From a checkpoint of a small image diffusion model.
Model: 4.78M parameters, arch dit, activation swiglu, width 160.
Training: normuon at rate 0.0032, 20900 steps.
Rows from block 3 of a small image diffusion model, named by matrix and row number. Rows with one number belong to one neuron. Each number is 128 + 32 x the weight over its row's rms, rounded and kept within 0 to 255. All counts start at 0.
After each neuron's rows are labels from the 100 images, of 14976 (inputs lightly noised), where the neuron reaches its largest size: "responds to" is what is common among them. Only what is clearly more common there than usual is listed. The data: analogue clock faces. In brackets: how many of the 100.
# gate: MLP gate (model.blocks.3.mlp.gate.weight, 416x160), inputs 0-159
# fc1: MLP up (model.blocks.3.mlp.fc1.weight, 416x160), inputs 0-159
# fc2: MLP down (model.blocks.3.mlp.fc2.weight, 160x416, transposed), outputs 0-159

gate.310 [128 111  92 153 130 129 150 150  50 100 181  75  73 114 129 102 124 118 121  76 112  73  76  92 148 136 102 130 157 142 135 152 151 131 118 114  90 166 161  90  54 164 124 135  85 126 148 178 160 149 139 128 138 141  66 116 102  96  98 160  88 110 161 133  59 192 125 133  80 176  93 118 155 152 127 118 159 133 102 134 134  92 137  79 133 110 112 115  96 111  93 175 110  84  83 184  96 101 171 175 166  95 117  81 135 160 115 191 129 119 137  82 121 137 194  97  69  99 135  99 157 181 135 130 148 116 119 139 158 101 109 188  57 122  97 147 121 139 105 126 127 149 112 114 154 144 112  70 125  83 117  80 146 176 107 144 192  87 127 165]
fc1.310 [142  88 137  99  85 170 105 149 143 120  78 130  88 116 188  46 105 125 157 132 119 155 115 169 129 134 129 168 107 129 120 137 125  75 137 122 137 137 146 138 122  67 106 181  95 147 114  91 149 118 182 170 175 108 131 152 139 189 139 109 140  85  95 141 161 151 127 144 156 111 111 135 115 186 100 123 112 166 118 145 101 149 141 138 101 137 115 167 139 151 147 130 166 132 151 118 122 137 113 136  72 169 107  93  95  65 121 172  59 193 131 110 223 113 119 129 104 129 120 182  94 116  75  91 116 249 175 117 133 116 134  28 102 135 128 136 142 137 181 119 192  81 130 148 142 106 135 137 151  64 124 149 121  93  96 127 124 151 144 105]
fc2.310 [ 91 143 145 126 176 166 156 140 155 148 116  97 160 153 105 110 133 128 139 104 192 178 179 162  82 144 146 111 125 164 103  87 111 120 110 116 163  78 122 143 112 142 132 129 123 105 135 123 136 169 109 119 177 155 104 115 130 167  80 133 155 169 123 139 147  61 131 116 134 119 147 131 114 176 132 147 117 128 119 107 106 128 167 165 106  72  96 107 176 154 145 132 136 103 157 107 160  73 162  90 133 161 136 172 190 121  72 178 132 112 101 126  55 173 148 107 163 136 106  71 139 163 101  47 113 130 249 143 128 134 137 144 122 115 156 120 105 140  70 143  95 107 127 121 222 118 122  77 141 176  84 213 149  96 149 176 156  91 136 144]
responds to: hour 3 (29); minute hand past 3 (26); minutes: 15 to 19 (26)

gate.96 [108 133  82 111 137 155 156 155 151  97  97 101  92 142 192 180 169 140 110 102 187  87 120  94 162 135 151 161  73 143 125  73  85  95  96 104 144 149 145 135 148 148 140 118 137 162 184 126 113 112  75 109  34 136 134  81 137 160 116 123 158 151  84  84  99 164 114 100 109  91 131  98 118  25 102 155 125 125 124  70 107 167  88 166  97 131 170 104 132 135 136 127 134 130  70 107 160  88  79 176 146 115 129  71 206  88 152 135  59 105 148 103 112 124 150 131 129 139 193 105 141 141 126 130 122 118 117 108 134 136 136  85 153 144 143 127 159 147 187 139 127 101 114  34 115 117 118 179 135 130 148 107 126  98  95 147 141  81  63 105]
fc1.96 [111 103  56 144 126 158 163 133 138  55  99 101  81 126 150 163 177  95 127  84 143 100 154 116 178 137 125 181  60 118 107  85  91  93  96 116 140 151 154 108 181  99 114 109 141 161 177 147 113 112  61 110  59 116 133  73 142 165 119 104 156 122 100 141 129 155 115 122 128  73 110 102 145   0 125 140 108 119 126 113  96 153  67 173 103 142 160 118 112 105 137  97 137 136 105 132 168 115  90 179 130 162 173  88 195 151 208 111 112 142 124  91 107 116 139 109 151 115 182 127 127 118 138 131 148 115 107 126 108  97 116  71 151 139 128 135 133 148 155 109 162  85 123  59 148 140 106 155 117 144 136  81 109 101 121 139 142  93  45 122]
fc2.96 [142 110 102 179 140 170 146 126  62 102 134  79 132 131  97 159 102 183 127 112  34 131 133 152 153  80 117 102  92 118 114 169 170 135 138  91 174 119 174 119 114  78 115  84  78 133  93  83 134 112 109 143 101 131 121 134 125  93  88 166 146 156 129 101 112 107 107 172 123 155  96 166 110 127 143 137 180 137  68 143 135 136 153 114 121 143 176 108 159 125  82 140 169 109 153 136  87 114 143 100 189 157 118 126 173 175 136 145 107 155  97  90 110  79 151 130 112 190 193 179 167 200 119 140  88  82 124 163 178  96  71  70 152 150 106  94 149 136 162 161 105 108 124 113 164 176 175 116 105 191  68 155 167 147 111 124 130 179 137 142]
responds to: four ticks (82); dark face (76)

gate.399 [150 150 142 166  72 165 116 124 161 114 130 117 148 114  90  88 147 158 143 166 145 134 130 131 139  68 117 152 113 127  78 125 171  97 106 190 139  99 149 104 108 133 126 136 161  85 144 146 156  95 162  94 147 155 110 129  90 154 167 155 114  77 105 117 133 121 173 139  95 136  96  71 159 125 120 165 135  95 135 175  67 110 101  75 157 186 114 152 103  89 131 112  76 155  52  64 129 141 124 110  65 101 162 138  60 124 106 149 211 153 112 155 150 130 170 126 127  56 125 142 157 150 131 141 161 114  90 112 115 119 159 116 189 165 134 181 145 152 101 162  61 163 142  82  75  85  84 119 147 144 185 138 125 113 151 109  93  70 142 187]
fc1.399 [105 185 113 136 160 117 141  56 159 125 164 118 119 110 174  95 117  77 119 107 147 171 151 109 112 138  92 165  84 112 118  87  74 147 149  86 129 148  83 135 118  73 147 120 186 156 133 127 104 169 107  89 199 158 140  86 158 160 159 139 135 111 147 130 121 179  69  89 139 111 129 157 128 213 128 116 114  91 161  56 178 153 125  88 122  67 130 123  55 126 119 141 214 124 171 180 161  87  91 132 120 118 151 147 142 134 125  78 159 129 108 144 158  93 142 137  87 173 120 167  65 119 146 119 168 115 163 147 104 111 135 140  96 126  98  98 147  96 173 129 157 133 137 111 129 106 128 144 130 117 106  46  92 130 155 167 115 181 134  65]
fc2.399 [119 138  94 118  90 172 171 118 245 150 116 126 106 167 120 139 110 163 147 135  75 158 110 116 177  86 153 135 105 136 163   0 124 121 112 205 129 114 145 126 140 149 191 122 102  77 160 109 147 118 139 153 116 124 109 130 140 137  83 113 148  68 126 146 127 130 104  82 179 124 130  79 113  85 142 149  72 139 132 148  53  91 109 103 142  99  98  98 144 116 150 128 129 122 164 104  95 115 150  94  81 174 131 142 124 201  86  81  96  88  87 122 146 194 124  74 129 159 103 155 158 132  81 135 150 151 117 145 138 121 136 121 140  64 142 181  82 153 137 157 106  89 138 145 119 123 143 163 148 122 114 138 126 119  98 146  78  78 108 100]
responds to: four ticks (73)

gate.134 [156  90  96 166 120  83 159 150 124 153 164  85 125 140 133 187 120 163 104 120 163 111  91 115 103 136 111 129 181 132 158 189 132 143 164 108 125 129 141 135 148 231  90 105 120 142 100 124 133 134 179 108 122 145 141 142  97 124 163 122 140 151  70  87 151 111 145 141 174 129 150 155 122 111 151 117  70 151 144 100 115 101 137 143 124  66  75  81 224 146 153 116 139 105 139 158 176 156 210  98 180  78  78 114 153 123 140 181 111  72 113 190  30 185 158 121 106 144 152  94 117 107  87 155 164 161 108 136 142 158 174 149 208  91 155 124 161 127 153 147 150 154  95 110 100 149 124 171 132 146 139 147 120 142 133 137 120 123 158 143]
fc1.134 [122  64 122 113 129  60 124 142 155  96 124 101 149  85 135 126 114 155 100 100 167  55 117 147  97 145 179  94 126 118 154 163  99 132 120 135 115 138 132 105 105  99 135 100  91 121 134  58 156 176  91 153  54 126 156 149  94  82  55 152 147 165 170 152 129 151  89 115 126  91 141 101 135 152 104 109 154 115 107 116 142 115 152 130 129  60 143  69 214  96 124 115 158 168 119 220 152 132 219 149 129 110 114 157 138 118 114 144  74 137 108  51 124 107 153 120 141 185 157 150 152 123 157 173 187  81 128 142 105 108 139 153 142  82 152 100 103 155 178 127  81 103 116 141 209  95 107 154 148 140 135 153 143 132 145 136 116 161 107  98]
fc2.134 [133  82 145 138 126 117 109 102 134 112 128  80 144 126 146 137  99 126  90 137 120 172 130 134 164 128 149 173 140 138 130  43 158  95 130 196 107 134 108 144  93 105 103 150  68 122 158 148 129 107 118 141 100  80 111 131 134 103 122 172 170 152 155 107  87 168 147 138 132 152 181 130 159 110  93 105 151 144  96 205 110 109 105 128 129 153  44 107 255 137 129 144 125 172 103 172 158  95 183 111 120 181 106 113 100 153 105 167 189 136 110  88 117 101 120 122  99 136 107  93 145 126 131  96 131 138 144 119  97 111 119 163 107  90 153 110 144  96 137 141 114 180 124 139 112 144 134 132 104 144 132  89 175 106  89 112 125  95 122 139]
responds to: four ticks (57)

gate.129 [152 223 146 102 134 158  95 118 215 127 176 158 240 153  99  52 133 131 158 187 134 179 181 179 171 151 164 102  91 113 143 128 128 146 138 111 164 123 117  61 125  61 146 147 149 127  75  78 189 104 128 147 110 102 113 120 134 137 151 144 125 155 120 118 180 129 123 133 167 161 152  90  94 122 135 142 100 148 131 148 121 145  97 185  96 156  97 139 114 164  87 120 201 105 137 125 148 179 131 105 149 148 155 154 149 125 121 112 116 105  97 141 137 130 160 150 129 166 148 126 159 146 144 121  77  93  92 117  97 112  88 118  97  56 165 112 128 128 113 105 140 116 139 106 112 115 169 110  32 115 112 117 127 128 116 138 101 195 114 158]
fc1.129 [ 85 181 164 147 106 115  90 170 158 170 126 124 110  94  83  91  58 133 100  86 122 120 127 190 131  47 136 157 104 151 165 146 131 102 134  99 147 118 140 160 210 112 151 159 136  86 113 128 169 134 124 186 156 119 160 150 128 133 113  91 158  72 136 140 153 144 124 115 135  65 134 120 129 122 123 143  87 133 165 141  45 169  94 196  94  82 138 160 126 122 145 137 145 124  85 128 108 124 179  81 150 139 119 182  91 163 123 124  82 120 128 106 109  63 170  99 119  92  69 154 145 108  77 127 146 154 121 134  91 188 111 116 122 104 161 160 148 139 215 156 152 158  79 116 129 123 128 109  63 137 116 120 137  49 131  98 146 168 104 134]
fc2.129 [ 69 121  70 155 112 133 155 142 171  96 148 121  12  89 136 150 138 124 152 101 125 130 108  73 148 201 108 164 153 173 108 123 142 126 110  99 115 121 143  64 129  50 130 169 148 128 117 129  94 124 109 187 149 119 157 107 141 117 129  63 163 166 129 125 134  89 106 126 211 165 158 111  91  80 185 159 131 119 166 113 140 156 123 159 160 153 129 106 102 124 173 182 110 113 179 117 107 107  92 152 141 111 174 130 157 143  87 157 150 135 115 117 126 122 156 159 125  95  58 165 137 165 113 226 104  91 158 161  75 110 136 100 129 126 100  87  98  99 178 109 130 132 177 135 151 160  94 147  87  84 159 119 156 109 117 148 154 133 159 121]
responds to: dark face (82); four ticks (81)

gate.299 [129 169 147 122 107  97 173  99  47 103  74 157 109 143 131 150 170 192 132 165  99 104  85 138 172  69  62 134  99 147 162  93 124 167 133  61 112 157 166 147 101 101 123  97 131  95  69 151 153  84 148 135 140 117 167 131 144 114 113 143 113 137 149 134  99 162 148 127 117 160 176 141 128  65 145 150 128  71 103 104 151 187 163 150  66 139 108 113  99  78 123  97 103 119 153 172 109  95 151 146 185 153 106 171 146 172 124 116 146 144 207 203  91 114 105 108 127 161 143 115 163 150 195 149 156 107 135 105 117 138 176 176 100 123 114 107 115  69 117 121  64 145 150 114 118 150 131  88 153 177 128 135 109 122 121 139 135 130 162 214]
fc1.299 [156 165  62 136 141 131 147 126 125 105  95 117 156  98 107 113 158 133 173 117 104 147  82 133 126 111  77 116 128 149 150  91 170  99 141 118 124 116 142 103 114 207  62 121 178 114 107 188 163 120 160 149  86 136 117 140 128 144 125 130 113 150 167 139  51 100 155 140 135 197 160 135 132 137 128 140 176  82  77  76 160 150 114 159  51 126 155 115  86 108  90 103  90 125  87 135 134 111 183 214 155 138 136 109 138 149  78 107 179 120 137 147 107 153  93 117 115 127  99 118 125 208 194 105 116 113 178 114 197 119 125 164  63 123 134 126  98  87 183 116 123 173 175 122 121  95 175 113 133 148 127  90 141 148  86 133 103  88  60 145]
fc2.299 [ 87 125 120 133 140  78 153 110  75 127 151 140 117 129 107  91  79 176 185 174 128 137 106  67 136 169 185 121 118 115 136 177 112  83 176 109  96 152 131 118  71 171 177 159 118 174 163 102 132 115 138 163 125 107 137 137 126 104 155 134 173 112  72 167 129 132  96 107 136 133  63  59 171  99 106 118 139 172 160 155 127 123 131 136 113 122 110 108  84 100 132 132 118 114 101 138 117 209 149 135 137  72 114 119 117 183 235 107 168 131 110 214 142  96 100 123 162 147 159 104 146 131 125 122 116 132 108  76 143 107  84 146 135 113  79 128 145 171 154  86 124 111  86 143 113 114  54  76 119  95 137 147  71 134  72 107 137  80  94 172]
responds to: hour 3 (37); minute hand past 3 (35); minutes: 15 to 19 (35)

gate.145 [141 112 122 115 115 144 137 130  99 177 155 127 125 136 152 112 101 129 122  90 123 155 110  89 137 103 123 186 179  62 115 101 136 120 162 125 125  73 146 104 176  74 121 135 150 112  79 147  96 142 162 145 136 123 161 131 165 151 105 161 103  86 172 117  88  97 101 124 162 172 192 123 127 188 109 107 148 147 108 114 170 133 155 127 113 108  99 154 186 158  96 150 185 153 187 140 145 130  92 123 157 101 172  94 144 191 126 123 119 124 129  31 244 130 119 156 144 168 112  70  69 122 128 155 149 108 114  85 105 114  60  88 113 183  87 168 135 146 130 116 116 150  94 149 108 124  97  97 110 165 194 122 130  82  94  77 182 127 117 118]
fc1.145 [120 147 117  94 147  94 105 140 201 129 101 107 111 132 104 108 131 127  94 107  95 175 110 152 113 161 123 109 130 144  73 129 176  93 187 131 104 126 142 124 129 127 129 171 148 138 116 138  89  94 165 137 123 146  88  83 128 129 131 100  95  89 112 119 143 159 131 146 105 126  48 123 122  97 180 148 154 158 169 176 110 135 120 193 123 154 160 108   0 140 151 145 105 119  95  81 147 160 164 165 102 128 181 167  77  69 121 110 162 117 136 137 112 168 112 130 127  45  77 113 104 118 135 201 177 156  82 119 147 128 122 116 135 115 139  88 119 109  76 171 107 156 171 110 194 128 166 172 109 118  94 129 121 188 175 136 151 116  91 130]
fc2.145 [103  77 102 175 150  99 155 134 236  86 118  88 131 119 143 152 120 189 134 104 120 132 134 199 139 183 155 130 164 108 104 175 124 107 156 147 130 121 129  96 122 141 125 200  86  75 150 102 115 125 136 124 144 120 123 133 196  94 106  87 195 129 147  93 127  64 233 178 115 164 197  62 114 118 139 126 117 127 124 211 107 108 187  98 128 157  72 170 116 117 145 138 130 130 161 131 147 146 149  64 163 161 121 132 144  87 147 139 203 138  89 138 174  82 138 121 114 153 152 156 166 136 106 116 139 106 137 125 134 107 134  98 150  77  96 111 107 130 139 120 120 109 124 123 127 119  54 137 126 104 134 138 139 129  91 136 163 159 101 110]
responds to: dark face (69)

gate.191 [ 53 154 139 124 154  49 110 185 107 133 118 120  97 151  91 162 226 100 104 113 105 140 176 139 157 127 161 125 223 131 147  94 144  72 124 198 112 138 150  88 106 110 158 140 112  74 128 157 113 128 141  84 162 126 131 136 148 113  67  90 125 116 170 131 164 163 136 141 118 146 123 115 181 161 136 139 121 131 176 139 114  97  96  94 110 116 132 131 117  98 107 115 126  81 122 123 138  98 136  97 139 141 114  94 174  66 193 122 130 196 156 130 109 136  89  70 160 138 197 151 130 110 136 116  96 122 113  75 116 203  78 137 163 111 135 116 137 143  36  86 120 157  93 138 175 114  51 156 128 136 128 139 141 120 141 122 152 102 120 113]
fc1.191 [130 134 144 203 141  97 108 103  71 170 175 126 116 121  96 210 159 136 131 153 118 128 135 161 138 123 226  78 143 162 124  81 117  93  69 138 176 152 151  76 126 112 146 133 144  77 114 139 125 159 164  95  91 138 109 153 162 128 106 112  87 112 175 171 134 143 135 152 118 111 103 130 147 129 149 139 154 155 146 149 142  89 133 119 189 109 113  78 111 104 146  93 122  67 116  82 110 106 171 144  90 137  88 135 108   0 175 137 113 105 130  69  73 161 110 114 112 158 109 139 147 131 194 124 154 112  95  42 130  92 127 145 134 119  92 119 117 134 102 145 108 134 107  87 142 136 139 140 138 108 110 111 139 128 155  61 122  64 125 151]
fc2.191 [110 175 137 146  88  92  70 174 128  60 125 108  88 142 163 158  93 161 120 152 136  48 148 133 101  87 183 134 122 126 139 174 144 174 185 162 164  91 151 171 152 145 128 136 173 126 119 160 148 113 162 172  85 113 103 130 145 174  76 146  98 127 106 133 132 158 142 116 163 143 168  90 176 169 148 128  70 152 159 117 187 118  89 105 108 104 129 142 163 132 129 109 123 121 150 134 117 129 151 156 145 128 165 154 159  40 190 124 114 147 141  92 138 150  59 121 152  78 211 160 118 149 170  94 117  26 101 180  71 112  66 121 141 110 133 121 128 123  99 142 116 125 149 164 120 144 144 169 119 143 139 102 159 152 157 172 115 169 119 144]
responds to: square case (99)

gate.126 [170  65 159 114 117 135 159 106 176 136 163 121 144 124 128 181 122 123 127 155 124 146 122 144 139 111  76  58 122  74 134 118 117  74 144  67 152 106 114 134 105 145 121 127 109 132 111 169 158 143  74 176 129 124  73 130 163  87 145 100  74 158 167 116 164 139 165 120 114  81  95 116 145 177 134 139  87 111 174 138 128 128 116 162 158 139 151 176  69 155 136 192 119 120 145 128 123  91 166 158  90 118 168 184 126 122 102  40 127 122 154 130 148 108 157  92 133 126  72 117 211 152 163 118 156 136  80 112  69 121  71 174 178 172  68 117 141 103  86 123  86 123  93 133  64 102 101 116 154 158 107 123 130 160  81 117 129  55 114 167]
fc1.126 [ 94  93 123  68 100 120  56  97 120 163 117 120 159 158 123 141 124  55 105 111 119 169 159 133 139 177 142 212 117 127 123 140 140 142 128 118 151 124 158 125 118  92 128 115 106 138  96 178 131 171 117 164  71 120 133 122 228 163  96 191 117 136 142 144  98  88 110 118  98 141 111 118 122 127 154 155 146 117 121 127 133  64  83 143  60 141  85 138 133  88  88 133 126  99 114 117 163 134 131 136 160 130 100 100 135 160  96  96 120 114 122 125 140 157  94  90  68 130 124  73 112  73 116 152 140 198 141  91 160  99 151 102  91 110  90 101 137 212  87 167 113 108 195 169 141 134 165  93 130 138 214 155 171 133 157 206 121 100 118 144]
fc2.126 [137 140 107 134 108 119 109 124 100 178 148  99 111 134 168 169 135 102 115 101  99  55 158 139  77 128 175 224 147 103 137 124 111 117 136 147 166 153 154 115 142 104 170  78 119 137  86 137 146 126 144 181  91 142 144 143 208 139 115 237 121 135  68 154 133 128 138  98 157 123 145 166  99  87 152 125 104 206  87 121 112  92 137  99 118  78  88 144 106 109  99 117 123 125 130  95  94 152 161 100 164  86 114 143 148 182 108  98 115  90 127  65 123 123 149 112  54 107  82 136  99 134 112 126  94 119 127 172 148 144 163  95 137 101 107 153 158  50 145 123 129 133 108 155 120  97  66 153 151 112  25 125 160 170 127 145 159 127 115  94]
responds to: square case (89)

gate.45 [187 150 160 119  79  94 116  73 124 147 142 106 166 107  90 129 169 130 138 145 153 107 155 119 158 107 148 184 127 203 165 161 124 118 157 183  36 193 113  96 125 117 126 147 193  38 149 159 146 166  68  87 141 178 142 157 139  78 140 142 164 132 135 133  87 162  85 126 147 142 102 108 174 132 168 124 114 107 125 112 154 132 141  86 132 139 159 167 144 107 124 120 156 178 125 123 116  95  91  84 164 146 135  79 164 149 132 148 161 124 115 118 117  72 127 126 102 168  83 140 124 109 174 155  78 142 137 177  59 175 170 153 113 139  91  69 109 130 103  84  77 100 195 117 158 129 118  76 103 142 149 105 144 120 133 178 143 108 118 141]
fc1.45 [159 139 162 118  99 161 126  87 129 113 153 135 164 113  71 106 144 117 123 149 155 135 147 126 154 134 134 225 144 174 160 152 117 106 154 180  59 187 100 116 139 107 144 156 186  56 159 159 135 139 103  90 109 190 141 143 138  98 160 167 138 177 145 108 118 121  99 157 142 113 109  98 180 116 132 122 116  95 129 135 160  87 148  37 164 144 160 172 136 115 113 140 158 163 146 114 140  94  79  88 185 153 150  76 142 157 132 133 157  85  86  76 101  61 132  96 106 149  81 106 118  99 144 190 102 126 106 201  65 166 152 110 103 123 110  80 107 134 104 107  88 115 177 102 142 132  77  81 151 117 156  97 169 134 140 146 139  88 105 133]
fc2.45 [121 142 144 180 103 145 151 139 138 113 122 135 108 131 124  82  50 116 114 147  87 135 112 176 125 117 100 185 125 133  31  87  99 110 155 120  96 102 116 153 122 176  93 168 118 164 184 150 146 115 116 127 144 250 152 124  79  79 129 211 130 117 100 157 126 140  98  73 116 110 161 124 153 137 143 118 132 100 128 147  96 121 150   6 138 101 153 186 154 135 129 149 130 116 150 117 112 129 127 172 165 121 108 112 115 193 163 144 110 136 114 107 166  79 143 136 118 130 124 195 105 109 136 137 111 101 125 120  88 192 122 126  83 123 124 140 184 117 128 140 144 174 133 157 114 127 162 170 125 121 103 128 221  73 112 112  98 143 103 112]
responds to: four ticks (64)

gate.237 [139 176 128 128 167 129 131 123 195 127 150 130  88  70 166 166  68 102 206  93 184 143 129 110 132 140 143 111 148 129 109  97  88 101 137 161  74 108 117 117 125  78  90 146 191 130  82  68 119 136 138 154 113  93  83 149 124 150 123 144 142 177 147 171  77  68  96 107 117  98 132 192 113 124 120 113 116  81 118 137 161 158 159 139 183 150 126 145 100 131 117  65 116 119 145  50 142 140 136 151  92 177  79 117 107 107 135  78  88  98 117  75 118 148 131 139 135 140  60 142  83 113 109 167 115 118 176 138  77 101  69 112 162 154 104 119 130 150 138  87 122  93  58  94  60 175 124 168 145  97 132  76 157 134 100 163 121 101 130 119]
fc1.237 [ 57 189 158 123 144 105 112 168 108 120 168 151  81  79 124 123 124 121 185 150 147 178  71  98 132 105 103 149 167 124 109 105 127 100 156 154 157  88 104 121  60 106 104 127 160  96 133 134 138 134 110 149  69 134 141 209 138 147 110 116 117 165 151 131  78 151  99 121 160 126 148 158 140 178 165 170 157 176 170 176 137 129  93 123 146 129 151 163 106 107 150 109 129 105 101 102 160 145 114 142 123 194 104 114  94 111 107 104  98  62 138  93 150  75 123  68 128 120  35 108 147  58 162 125 124 197 150 120  98 114  40 116 187 128 151 124 163 103 202 139 100 130 133 105  99 137 118 148 123 130 139 127 133 195  98 178 129 105 131 112]
fc2.237 [168 146  93 124 197 115  39 122 174 102 143 157 188 135 116 106 171 142 169 105  84 106 201 137 148 110 142 102 116 119 165 149 135 121 184 102 165 111 103 130  89 197 142 157 159 124 105 101 103 137 128 153 120 127 115 130 118  90  96 135 129 146 119 131 155 182  82 161 134  84 141 179  95 182 113 183 154 128 133  52 125 102 146 161 186 191 115  52  53 106 158 158 134 158 128 109 119 115 166 132 102 139 116 116 154 101 118  67 187 125 136 122 165 125 150  98 150 108 154 100  60 101 127 175 138 121 132 109  77 141 160 128 134 136  66 154 151 133 149 172  85 137 111 114 138 123 179 128 144 146 112 106 121 110 169 102 193 130  86  77]
responds to: dark face (63)

gate.386 [138  85 163 134 116 105 147 148 184 189  90  95 119 128 152 124 203  93  96  78 102 129 182 132 133 163 182 177 112 109 130 126 123  85 121 140 136 115 100 103 123 132  74 106 163 139 126 150 118  90 167 136  86 142 168 118 187 154 123  92  78 134 114  97 153 136 101 160 152 110 146 132 122  55 148 136 139  89 118  79  83 146  51 161 114 100 157 163 138 119 167 152 146 149 109 131 178 163  91 111 109  87 204 137 172 126  91 112 115 145 186 109 155 122 176 134 207  82  97 150 167 157 105 166 182 126 160 187 113  72 181 129 128  91 102  33 123 146 134 135 131 123 108 119 146 125 125 141 134 152 126 115 145 124 109 158 155  94  54 130]
fc1.386 [122 137 131 143 127 104 137  83 162 139 142 141 154 129 136   5  92 127 177 181 167 127 123 147 128 146  92 152 162 149  80 179 140 137  95  62 116 133 154 162 187 111 122 117 121  81 162 119 138 115  94 121 153  74 115 117 122 119 147 140  86 105 124 215 130 101 153  88 152 140 154 119  97  90 107 135 164 162 144 176 125 129 148 127 176 159 143 132 149 167  96 102 122  91 148  95 111 134 128 118 127 164  98  55  96 100 175 163 134 152 107 147 136 151 125 132  51 100 128 140  87  87 110 121 104 131 101 136 119 161  54 113 153 182 176 191 180 109 137 116 199 138 133 131 170 108 106 138  80  89 149 170  92 117 142  63 159 128  70 156]
fc2.386 [ 92 133 155 130 116 123 164 110 156 122 175 172  84  98 122 105 134 103 124 116 120 126 172 186 122  98 199 200  84 119 152 151 102 136 145 169 104 134 107 142 158 147 127 133 121 126 168  97 131 103 144 136  60  32 128 119  89 157 145  99 138 119 110 119 123 166 103  91 176 170 109  72 124 126 173 157  72  70 138 132 153 152  94 138  91 136 132 150 128 126 134 148 161  80 108 127 120 127 113 113 148 154  70 102  44  75 133 148 147  92 155 132 169 193 137  77 122 125 118 163  93 103  67 139 131 130  79  73 114 186 130 187 128 141  82 134 167 129 160 160 172 147 119 144 187 101 117  89 151 138 207  76 101 156 109 143 120 136 150  84]
responds to: four ticks (86)

gate.46 [ 98 162 145 120 131 168  71 169 163 115 154 110 114 168 201 111 172 154 162 148 120 108  98  84 108 118 155  92 160 176 138 127 122 122 128 104 112  96 137 144  24  84  88 164 104 157 146 123 165 133 186 160 117 133 102 121 120  58 151 101 178 160 172 143  78 174 155 139 111 151 151 145  77 103 145 103 131 111 151 114 115  93 123 120 178  95 180 156 134 161 151 145 126 152 146 168 136 111 148 106 161 149 147  83 150 155 144 131  12 106 122  72  96 128 131 136  95 128 106 156 115  96 167 148 149 104 176 184  57 130 170 136 131 144 117  79 126 148 169  78 151  96 162  85 171 137 109 106 171  95 145 117 182 160 119  90 151 135 119 142]
fc1.46 [119 109 149 107 177 155 143 163 160 103 138 112 160 122 115 140 128 115 115 103 129 110 102  14  98 159 173 126 125 100 118 117  78  97 146 138 105 128 107 131 154  86  71  85 134 127 146 139 125 114 175 149 111 119 113 113 174  85 153 112 177 116 144 135 114 184 134 101 158 114 111 144 122 149 116 173 159  88 167  72 188 115 182 110 171  86 113  61 111 176 192 152 122 127  90 173 142 105 139 153 175 135 102  61 115 158 137  96 130 162 173  39 160 110 110 106 103 122 122  96 171 138 189 170 148  72 159 152 118 105 127 117 130 130 114 100  88 147 177 175 144  96  91  92  83 125 147  68  89 148 168 128 182 166 163 130 109 123  90 100]
fc2.46 [ 99 150  82 132 165 149  74 135 179  92 137 131 180 165  83 157 141 149 104 102 175 132 133 156  86 129 156 120 120 167 114 117 163 121 150  88 107 124 143 219  68 146 168 133  65 155  69 164 114  59 175 146 125 135 119 129 119 110 128 119 134 167  76 131 139  70 126 166 185  95 143 124 103 127 113  86 169  83 191 112 156  97 130 111 179 213 170  81  85  99 140 106 125 106 127 187 141  76 141 157 170  87 109 174 127 153 138 105 174 133 126 146 116  90 130  86 137 162  68 113 122 148 167 128 131 138 127 106  90  91 140 144  94 142 130 116 108 129 153  73 121 111 104  56 143 138 161 140 169 133  80 115 206 146 117 136 120 114 117 125]
responds to: dark face (78)

gate.74 [113  71 121 105  91 110 141 204 173 104 130 140  85 179 125 164  82 144 147 108 155 127  98 110 129 189 187 150 152 134 115  97  84  99  81 147 144 175 167 151  92 105  94 196 142 146 103 135 119 167  97 103 146 119  60 132 119 107 126 125 101  87  70 109 101 169 124 133  87 143 100 116 147 108  85 106 139 145 166 129 164  89 113 168 201 143 145 196 103  99 168 152 138 157 117 142  98 110  96 136 171  93 117 125 122 160 163 107  99 168 182  48 136 123 119 172 108 107 174 134 103 137 139 135 111  63 129 103 172  93 146 139 146 128 139 109  90 130 165 133 112 140 104 136 188 164  94 183 159 147 159 182  95  75 106 155  71 112  77 108]
fc1.74 [122 157 145  83 111  90  89  54 106 137  81  61 177  97 106 163 112  94 151 195 175 171 183  80  91 186 171 150 172 110 166 108  97 108 109  95 124  98 143 174 128 104 147 129 115 170 146 130 118 144 154 102 127 163 105 107  99 118 152 108 139 111  67  98  65 136 153  72 117 149 109 155 165 112 147 138 194 113 153 115 155 124  36 119  89 124  69 141 151 128 165 161 138 121 162 162  86 131 107 109 128  68 141 133 141 112  93 129 123  71 148  65 134 167 153 119 139 154 118 108 147 125 133 122 125  93 120  56 178 103 183 161 144 164 107 150 120 135  69 117 145 149 138 106 125 103 123 132 140 206  93 176 131 120 153 130  70 136 109 125]
fc2.74 [ 75 131  96 162 161 127 139 121 217 124 121 152 143 119 143 107 160 158 167 151 165  54 133  86 124 114 132 173  82 121 115  60  85  68 164 130 190 174 164 183 128 132  88 190 197 129 115 126 111 101 155 139 106 106  57 111 114 158 105 122  82 181 168 140 142  89 154  93 151  79 119 125  60 127 106  95 147 205 128 140 153 152  51 114 105 154 155  78 147 148  45 147 106 107 128 128 126 129 123 161 148 172  53 117 143 114 141 179 120 105 114 111 141 112 108 156 136 146 108 100  87  96  96 108 135 149 114 117  73 177 116 113  91 120 116  72 138  81 112 116 113  97 110 104 166 152 100 119 122 139 108 134 117 153  99 142 133 116 129 109]
responds to: dark face (100)